From a checkpoint of a small spectrogram enhancement model: activation gelu, 149.7 epochs.
Rows from block 5 of a small spectrogram enhancement model, named by matrix and row number. Rows with one number belong to one channel. Each number is 500 + 25 x the weight over its row's rms, rounded and kept within 0 to 999. All counts start at 0. Numbers have three digits each.
After each channel's rows are labels from the 100 clips, of 14976, where the channel reaches its highest value: "responds to" is what is common among them. Only what is clearly more common there than usual is listed. The data: drum patterns on synthesised drum kits. In brackets: how many of the 100.
# convs0: first 3x3 conv (model.decb.0.0.convs.0.weight, 128x256x3x3, each kernel summed), inputs 111-147
# convs1: second 3x3 conv (model.decb.0.0.convs.1.weight, 128x128x3x3, transposed, each kernel summed), outputs 96-127

convs0.63:503514459486527500469471472471493475502509518507458484523489506486504487463536459472461530491514484497474533496
convs1.63:477489515554485539533498494527461519488477526486501491464487444509518521541516545540551535491522
responds to: quiet level (61)

convs0.70:516448479508467467481495512498511449466474488504470505509504507509497499478520516491465512513487499541509495449
convs1.70:507517518507495511502478486489487484472455525500512528487508491499470508570485538487531530509441
responds to: pink noise (53); thin (high-pass) (32)

convs0.78:455516533516504478532520484498446496492497532540513497542516491500468494516466491505516486533528467521505468494
convs1.78:456479475522494522517530524509509513502518501513523534508438445513472448480501563500510509483529
responds to: ride cymbal (76); reverberation (60); clipping (41); text has "clipped" (41)

convs0.51:495490521481445484506472481473432495492514499532461496526531457526517489483467515491529526495490497515529459496
convs1.51:529477515522453507482533529497503514457489499521496500504520496449497502497506486470512478530525
responds to: rimshot (61); mains hum (37)

convs0.92:535483521491520488509428530497495503441530478513502516495476509490464518506460495511523460495537498524500491523
convs1.92:532504469489531481486524507481501499454495487519526558525474484514454478512544518503501552509471
responds to: pink noise (62)

convs0.83:487496494505469512529546502514491501509520529480475487515509495470503496455490471502536498507559479475505499508
convs1.83:496474502538504519468468499493508500473493562563522467533504488497504511542486516492519475505493
responds to: reverberation (77); text has "room" (77); text has "reverberant" (77); thin (high-pass) (41)

convs0.22:483507538494471483513556514486447481520520506460509513537488478505501524508530500525533421495495517478500454493
convs1.22:472516483503531450533498525491531467499471530514475548492483495498465492542465511461484524481500
responds to: muffled (low-pass) (69)

convs0.14:501461486487512476516452512516469483474494540525485495468505504470444506491495444529542531524509494482483512505
convs1.14:522478497492564508485482480486540480493550490455512507530479511572478478492475512526517482512442
responds to: march (47)

convs0.0:469506450493540510497503498503476522561550515496512526512482533518485522529545482520495432552500514515460491500
convs1.0:517567461497506487505505525508498402503514512486471527488499489483504506486527539514504464501521
responds to: white noise (76); thin (high-pass) (59)

convs0.32:520506500488506524440468517540523510503452470529500517486487487521457514507502514489505448470473538509558490502
convs1.32:525515529485485472504516532470523434519479512532518532474504514517489535511505435513504476485520
responds to: rimshot (61)

convs0.38:485476474461515485537534501533499478495474496506510507506480490470436493513502529494473450500508498535485489509
convs1.38:474492471539495543533537535487462522511471485508493482480467501514487535459518460525547517494511
responds to: clipping (90); text has "clipped" (90)

convs0.76:459504511475501519519479490497472548530479490591508465489421466508464484529511514468496509456429505502502518521
convs1.76:524468505493502515477486473499489534530504488499515517499446501447496496480525473486492485494503
responds to: rimshot (56)

convs0.33:497510475482462518534544504501495482550471495486459458458512496513494442497505515499499529457529482497502466520
convs1.33:501487530511524531474525484480518506489500491523524466510458519520451483536479501492518466483504
responds to: reverberation (63); text has "reverberant" (63); clipping (43); text has "clipped" (43)

convs0.24:440495507486522469493497486503507518467492494460465510460499507490505537495503542514521521444528497444490482505
convs1.24:499431524506490521520499467489467587463485508474526524493466484474491505511515483492493560503526
responds to: clipping (40); text has "clipped" (40)

convs0.7:531474495380457532485524490531490492464488536538509486507545520496549477520487508507456510520491510498503531510
convs1.7:509549496521513509520498468511508443522522533449480515502503487505472476540482544505513458496469
responds to: pink noise (60); clipping (26); text has "clipped" (26)

convs0.122:524505516501552520495458522529507526475503451510504481502554526511471499510506461536419512558487521507499497510
convs1.122:515499491497514497461471487493473479445498466477486490502470505520469523490512519508516481493526
responds to: text has "noise" (41)

convs0.100:524479397505490504522510469479511465540495506517507487514525500515534489527486524516439528543523451538523486470
convs1.100:488562472467488509508525515481523461507465505493504567472487515449465479509508490494488557484485
responds to: thin (high-pass) (74); pink noise (26)

convs0.112:492536489528518500462468480534523467495480487490498515484525502501496475478494478521517492474451521487459513541
convs1.112:524514495522466475495460528501481462507498509559488514480517501509494534476477462528491488511550
responds to: muffled (low-pass) (35)

convs0.17:476488537482510515402513550531491503500463527538487486543510502491486507491542491482524458502489513471483513502
convs1.17:493531545543504490513480517487513453510501516553497491445504495530533504468489457496519532504477
responds to: muffled (low-pass) (54); rimshot (50)

convs0.67:531518481473486506530535517539490478449509505499523536536503480510458514504523492488496469498464461495528455500
convs1.67:523466526503514491504491511494453533453482502462538532528468482500501519469509483461486487505524
responds to: reverberation (67); text has "room" (67); text has "reverberant" (67); text has "noise" (39)

convs0.44:503442451494537507489531503509517446480531457479515509509499509497475519444523539503508515512489461498516477476
convs1.44:490510504494501490516421496518471518493533472508498535515470482509521525517525526466500569494493
responds to: thin (high-pass) (32); clipping (31); text has "clipped" (31)

convs0.72:511495506492439522512485472494437493473495510509491449490505545521504519498468464522500471513549467498510465507
convs1.72:498489520503501536524533491499449483511491543515510498499470481477510484470528540527554480485554
responds to: clipping (78); text has "clipped" (78)

convs0.6:494519445503546513514503504537539489503510508487506517513524534495525476474475464520448504518476522509514526443
convs1.6:492541544500500489501488493482493456507505476515484473500531542533523552477505459547497508488521
responds to: one drop (39); thin (high-pass) (37)

convs0.113:490526485498529533491502462494498494482510464507500500593522512466466560417478507487516425482530530513488493489
convs1.113:492481479488492441519543506496503483506514504471503570508460499491500480474533486545480514544486
responds to: ride cymbal (45); muffled (low-pass) (33)

convs0.114:508473535508469486493463523496456483444496529494513493529548519505492505489518479577542521519524484457497472517
convs1.114:520469440504511480574470499481529491512526509475527511510437487532534462476556493522525507510488
responds to: snare (98); reverberation (63); text has "room" (63); text has "reverberant" (63)

convs0.20:495459510433479473466517500481405550492465499558496478486505468516478486546499491510502473509460429518510490487
convs1.20:486508499530534513521487555498467515508503498513483526494505464480502529510483496476513529536483
responds to: muffled (low-pass) (98)

convs0.37:498510466505478468550549495522504462463486458503449502525483489505499471525536505492514528496464490494504516511
convs1.37:477433504517492517463506521507498548480533476507505500553497487528444536505501511493529515513505
responds to: thin (high-pass) (100); low tom (32)

convs0.4:454496525480491477535540510523467497466461509503506482507483465487505493512495489466509489485516481469470500533
convs1.4:496454477505504492502506482497536523473544498500501536560507487473480518452492510481493531513455
responds to: snare (78); reverberation (67); text has "room" (67); text has "reverberant" (67)

convs0.56:483473532491496498521495501462493458486528528469545493560465489482500492480490506506537503519491498520483509523
convs1.56:466501510525485485496493506519537478536491502504513489477521473483542518481463545533486501528503
responds to: reverberation (90); text has "room" (90); text has "reverberant" (90); clipping (25)

convs0.10:509491526503496537458519452457468434503514565493491483486492511515520536511492495456486496477488499449476465505
convs1.10:472490534537476543497529483504489535476489516504505516488513482489472511497522517516538517487480
responds to: muffled (low-pass) (75)

convs0.31:441510530477456525489519482496494509515477501502494496464546507468528498493509511487502502453511479463503524527
convs1.31:535491491516492522529501477464472520473466505499507494489465526490475484531495451497529523509536
responds to: clipping (33); text has "clipped" (33)

convs0.98:514516495420511506485543527476504463495493487481422510519484467517527519524454494529502486449527500469485480506
convs1.98:480554533496495502513518520523515447532463517486501472503536477519535527479523540507504504529495
responds to: rumble (78); muffled (low-pass) (35); clipping (25); text has "clipped" (25)

convs0.119:463483477532507451507405498507488504492522466494506485507475519487464461541507520513506476533441481539500465514
convs1.119:485519505500514530500532545512522459519515509508489517553495467492502507493508555475516494526498
responds to: crash cymbal (90); clipping (54); text has "clipped" (54)

convs0.21:487507460455472495524514493504491481503509495523460482499488482518487500489505520441506478463486518493466463479
convs1.21:503486472497483535502498529500506520481505479466500515544491497480507509489470471544551528510491
responds to: ride cymbal (71); clipping (37); text has "clipped" (37)

convs0.5:473509516500470427483492471484484521517515487523484476470453513521518504479476513504506518535502517538490508486
convs1.5:501522501474479524487555517516492476504473522476517463527537494447532519502535518516503458536500
responds to: crash cymbal (89); clipping (36); text has "clipped" (36)

convs0.42:482458528501462477529530447498473505490509530504529496471490462482515484463494517458548505485454469498524489508
convs1.42:483441521531488504452552533515496545495472485524490427486527488467521497476524514509514483507550
responds to: rumble (46); high tom (38); clipping (36); text has "clipped" (36)

convs0.69:496482459502516536453422526545508466519484457474492533506496478511463521516507471508515482501475522502540518509
convs1.69:508529496479484481509518524476466474462468520487466572484500523461472468520505439493503543498503
responds to: rimshot (55)

convs0.40:460512476533512473484482464531473508477426513499505495506498513496532468513494485505449511522509479537500490513
convs1.40:476534505492496448484530541537503463521501461540490488495516467509540503470541546505450504540491
responds to: crash cymbal (54); clipping (27); text has "clipped" (27)

convs0.75:491480490498486458456526522494468530519506524472521521468488475504477477481450468531538472450533446463482471519
convs1.75:480491501527488499515552497511506530515486483497478491454499455516477472518515506534483492506480
responds to: clipping (72); text has "clipped" (72)

convs0.13:506505473486489483505502469505483491474467493521444499461484502542470499458533468468503546485505531454494479536
convs1.13:494487527534515516472560519492511503493512479510501495507491497505447488498502499536503455495484
responds to: reverberation (64); text has "room" (64); text has "reverberant" (64); half-time (29)

convs0.120:417502463483496470473477525496510521498477490549448509476490443521545492455489491474492492421520507462526513506
convs1.120:484514466487532502457563537484544479491513447503489549506480485500479466506509462530498528528488
responds to: mains hum (100)

convs0.87:405460499494508488543515517509519472478473495478506493484473479463538496470486513479523481466480494450508524500
convs1.87:505484508499521512495507493486514515493527498493490559494481502466511485502513463501506555508476
responds to: mains hum (27)

convs0.58:482529492510503489486522483494495485478521503535519496492500515482571474495493486474489477493481500490511449508
convs1.58:457498490500521532525516498481498480516541495506495490500454512498531512504502471479541476520476
responds to: mains hum (98); clipping (26); text has "clipped" (26)

convs0.96:430495536474520473505500503474514474475457440433509505452479526490489502521490514491523479484525515480499510508
convs1.96:520482494486497482512479498484484523470493497521499519549440527464485528549539484525466502478585
responds to: clipping (53); text has "clipped" (53); crash cymbal (43)

convs0.15:480531511497475490526465521531441504518502471485460468532513496477492478491488486506532458495484478482522475491
convs1.15:521531507500476493511452535513516484525467526542486493492529471459505513474474495496491526498501
responds to: muffled (low-pass) (50)

convs0.16:489497506499492464500516497504476527489479517501464491449519555481498475518525508469452508431493496472485493519
convs1.16:494543460466486487496491521514497467545449475513477520528512485496497520532471553509473497508505
responds to: crash cymbal (80); clipping (42); text has "clipped" (42)

convs0.91:533527510503485507518508501464502494470527450500419499485483472496484512468485492457519498417479527419490493484
convs1.91:494506527508483461472496507532549492495515471516504481523490473493488513480489547490479489535465
responds to: white noise (61)

convs0.102:510501508514491501485476514477517496481556511503453498478474498507467498502494462519535469494515513467509502504
convs1.102:491490523548468438482503505513506494490548476489512514530491462517485499447502545530475495529503
responds to: rumble (74); clipping (29); text has "clipped" (29)

convs0.19:481502420521493503490493512524509510556480516512497509519489496508497481516507511471553421506489510484502549506
convs1.19:515507519483517520527492472481457491472478515504512460503462527466522485549517459488543477494528
responds to: crash cymbal (86); clipping (61); text has "clipped" (61); thin (high-pass) (31)

convs0.65:511508526499512515472480531509519520415570459476509504488524498488529506460483482498487518505462513471512496511
convs1.65:506505512521478470493489513506505439482516496536512529487467469508467513448483514473483473486534
responds to: cowbell (74)

convs0.54:497467423491526491441470499500505527517515515493511503495503495497513523513509450507496517530520481488476528498
convs1.54:466508507527488512500500543512534517505499495519504478465515445470535524510524523541496542534496
responds to: muffled (low-pass) (35)

convs0.60:497469539496488485447489502485413500492473468508517479522527531494474463498501505524520463481487411498492495490
convs1.60:499444529519510531475474528518516547493493478494454506552493449483468544535473521498533513500509
responds to: cowbell (54); muffled (low-pass) (35)

convs0.74:500502487485535492489435428479493490500485481481462497488493499444495455496470502440504517491450506509506504515
convs1.74:488492523509539575500490483489497517486496510517530488485509507520516543506482479504582556506493
responds to: mains hum (53)

convs0.61:513498502444520502511519516535493493485497530472499487531466429495470540458472532510493486511490515515498505513
convs1.61:487531473484482509482479541494504480494496499485478527494553508474508525531505490487515550492515
responds to: crash cymbal (54); clipping (46); text has "clipped" (46); thin (high-pass) (29)